A small contrastive image-text model, trained from scratch.
Model: 13.5M parameters, encoder norm groupnorm, encoder depths [5, 5, 5], encoder widths [256, 384, 576], text encoder activation gelu.
Training: soap at rate 0.0019, 11400 steps, batches of 128.
Data: trained on single toy objects rendered from many sides on busy backdrops, 28.7 epochs.
Rows from block 7 of the image encoder of a small contrastive image-text model, named by matrix and row number. Rows with one number belong to one channel. Each number is 500 + 50 x the weight over its row's rms, rounded and kept within 0 to 999. All counts start at 0. Numbers have three digits each.
Before each channel's rows are labels from the 100 images, of 14976, where the channel reaches its highest value: "peak on" is the class under the peak. Only what is clearly more common there than usual is listed. The data: single toy objects rendered from many sides on busy backdrops.
# convs1: grouped (8 groups) 3x3 conv (encoder.blocks.7.convs.1.weight, 192x24x3x3, each kernel summed), inputs within the group 0-23
# convs2: expand pointwise conv (encoder.blocks.7.convs.2.weight, 384x192x1x1, transposed), outputs 0-63

peak on: part in the main colour
convs1.3:508471544526538522543485463532496577485482512537419499448513479402552359
convs2.3:464420522445417614576417463659455429531479472487479545405579464575640482496616439553537489515490459500570502465465589459568502485482599522552517508466454498504504525602454492413527416453503505

peak on: part in the main colour; brown part
convs1.164:465531458532646578502520439444452515500522573514487560498543434525522477
convs2.164:638532446680473553517514449475528464510507471460364565436453426537454562513483492442540492542453521446482503489497498479517518473500479417490508488457451473524491494536474454499520470542459552

peak on: part in the main colour
convs1.134:478451526494485530428466468501514532451618554487415424523549440494510587
convs2.134:513456470577466497446460488543563514490533537409522541489543461503509514464366533483534533505475594521520543601469478477518574494440490438462508532450495454463467461530508398492560435575578463

peak on: brown part
convs1.92:514496537381435480448553465503576448499398539505533468467502480553435460
convs2.92:502588506515488571514504488636463467440480529585490527489553463505522527486441475479457485547517548498512518543458524575568496398443508500506497471507481502510503547511393488465503417522480532

peak on: part in the main colour
convs1.7:521475473546502345425520484497501549483490610495507513521506557481425529
convs2.7:552573499458549486502520394580576528525518528432491456443473495447431436557449508479509452562503484584404533424503457430496461545554522459510500519525546618601517469579499453461510603439493508

peak on: part in the main colour
convs1.129:512492597461424556484466479471564498472521546542482431566396490451472568
convs2.129:419466496503469477563569505588502488499467512585600501398517513538467489561455610502495559485481549518481500492505432408417422574513520464508457449418465511553511501498596422489451458489614472

peak on: part in the main colour
convs1.58:483505482450466504523476458505526533507474440462524507389462600368460455
convs2.58:469547598464430519461443419512539499516456600476492528476520403554551504464525603489552469441488491569471519528470495581465493514460498431351562459525480537515547440450566512569397475542519479

peak on: dark part
convs1.42:441594527430486479495474439498505472517545549471536346540532499455528489
convs2.42:484534484440458458493470465520617537544516491484503471500433612578561490482568391528476455469518527519510501629532564448477594454511437475459491563441544492481526503475453540543526505537558483

peak on: brown part
convs1.120:514555418482589472533519502496385472528399466496437533527497429532514538
convs2.120:416466479410410439520524513484553524436495534632693524553488563422436486442468584486562652489449480502447552533471515566461549551479449468492515409489470558532601516585468464484493459438483427

peak on: part in the main colour
convs1.149:511516503444641527491464476466440483518475558517614478533525449464498427
convs2.149:540481535454569497502482549478473507550469470509507497483475451500437452522523544558501499455509501477429483476411461499551438484533508465523498444505446568512481494405515450429450533622474487

peak on: part in the main colour
convs1.56:498490468439459584557525618543559493447563594509461484451550495495493473
convs2.56:369539495589514444477543525463566475552517438498402473448630534496488485576451492456536449464488458563632509501410533504436501441425548530486574533467486488478425546476440479489521499476489409

peak on: part in the main colour
convs1.151:493491511495377533534546502561427574557547450474516385479513467471470510
convs2.151:556462525504458549487511489444454547494527536527508476465560528499476467462526486544499496458510474503562444482613459464562461557499526501439576396497526462513410558389487447657487490551506489

peak on: part in the main colour
convs1.174:377529475590512499467547482498525561437594578553494488486447509509454483
convs2.174:473464459424489464514572536416517544495540375627530535508464445389501467583472459503577509558506418546608532593512491456504417616537496497364442559573556551486490539532485496513427482418488528

peak on: part in the main colour; part in the second colour
convs1.124:503446476446457468436516482533506518618590571439458473530487581443481488
convs2.124:514449497428515427394502562481484485527507564530492536452512504493551574515529551548494543391467568474478432521512456455589559556579491466427596439530477546464498422452468436502521583560436446

peak on: part in the main colour
convs1.51:514418503518515405529461527524476558419505585559565470483591518475460450
convs2.51:530523500428531554474590418499392522423544501437415522434358491607507479429535488557454643541522489531412529547474475554442512523541583589527520504496620530481463500578465532584514515398445520

peak on: dark part
convs1.13:526583390510594555411464485502532457524540492499589526496508546474465530
convs2.13:438486510560440526523423528532515557447441455455445557526494485463511421414488545481524446413535482511470569506600545462518526367496499465560532472522492487570420571448471438623518473458510496

peak on: part in the main colour
convs1.18:439489536457637463485467478499454492490602507567448522449471445458450505
convs2.18:526516478517574497480538547458489486489425434538566481483447416502485520477509498533542651512496555572550474491538486388501503442426526512499507509465568491418474552518526457456557517517481483

peak on: part in the main colour
convs1.60:528484464475467473571496450440365525523477511540469576454442559570504543
convs2.60:519528480495585493494523424475569571514420443484404455579440549520516499517539476513489395472471572576487468489428502433596469523475490425402465542495437468528538585534490518514461470455541536

peak on: part in the main colour
convs1.61:491468496515565551405427514449429524409567495561496422460485509538468544
convs2.61:463467470539484493420483508502549617534513477453415531535402458570509510583447505501467525544470522519513467409548481634442583575492509473470511471523614418514485456495493467381505480448480578

peak on: dark part
convs1.189:404462491458604527503538490482455454428468540517565437505590451477517455
convs2.189:476501437418546528451478490488520392520516519500520501506503509521474487437461554416476536489556542519502486604524462479537472638461507463461506459476545380538433394508477499578390412420514496

peak on: orange part
convs1.36:534454512612447504497473412491599444512502505456493601547535514519544461
convs2.36:476600450472563537473532447537492501486571604513486618545496545479446598474494520394426526454584437591548453420442493506677539458522563437498484535439566509413467593498542478563492464477462503

peak on: orange part
convs1.17:509501486374440419402473452518447550479531461530442489491446544485481549
convs2.17:531456471557510549456463613529471602441508557538442602433502448503538449526451589584474472508472490563607459512523389489447476494547524494510636467512449477605435492577491479474425473368501471

peak on: white part
convs1.2:481486487497575454425561487452481567515537571585379479472490442483493538
convs2.2:552445438460546524456471478434422476524453512506392536502560423538487499494530492489486449638458449530512466447386674525459420484464535605440497457498443500456585511421494438504482534598494574

peak on: part in the second colour
convs1.176:530524476547516465516412562487454479480453431499472536414587531472499616
convs2.176:445468418452525446493428520457469438543509472459484568484455586463438469571534532609494494504514480449514533499514528513515510466575496498516594580598451467471495496458506528449453503422396546

peak on: white part
convs1.168:452575411571482490508474475572412475476581465539463490446481512436569485
convs2.168:545476467459552507494529422491505477445503535477666551550518471588452465630490554459513465535495473531440450556492517412483605485559471523430569505466455506468466359634498610486478455510548619

peak on: brown part
convs1.27:478541471490434576461533506527439542536506511600612428488470488425523537
convs2.27:521605650506432453585449550561490529446503493450488575550460539499490532570494541476517575497555495496400594560455548473394505475497489419532449533530580529537480443524527562506501493574544487

peak on: part in the second colour
convs1.21:541454408453522428475528468562411523477459517500405557441534496526560462
convs2.21:516504450418498509491660528442499524548403528457538498533493555515521494428594445447447415484417486493517430462439542479464458576516402481570519485509589409603477444448455573410400516498503532

peak on: part in the main colour
convs1.167:547390450432421467555511574413496467521509456538419516528517465491480517
convs2.167:675538486553469478528518436466566435468490512528563559473452524477502516414469526445500515538475412493566444501518469603559533489570540423575451476537458461502491476524477550477470436518536426

peak on: part in the main colour
convs1.32:499546457503425510453519462502514475518494494462516302515466470476535514
convs2.32:539523506562498518416531525515545542492563489520491480464533514480503422545543462552541483529562522543401472466476415496616598526457502578467528444510513526728461516524503460552518427485549414

peak on: brown part
convs1.150:513490499483401538510407501556486584526532434476478514558463439445402472
convs2.150:444469533496524508455503469449477525498465564496554446473522520546432481332433542498470467447497476424441486422470431467541571501504481484406468552586522457427595517434432497521524448459574562

peak on: part in the main colour
convs1.159:486494505463548440549564543503392491568462498485464399460454403504530525
convs2.159:532483462525530561503505464596560486534537408461568519525450535488496510445479556422508439493465542466550530442481431484493538481584595583468493552533489533477466468440513479498485521537582397

peak on: orange part
convs1.4:545485549587554515403507478453424498498477534527396456447460557472445484
convs2.4:598535532454433522499537461499488544439488405488466491595525463582562452470489522462533477526491483467468527459467488641524453527520501533462474635488486442362505426526525479548552486624498444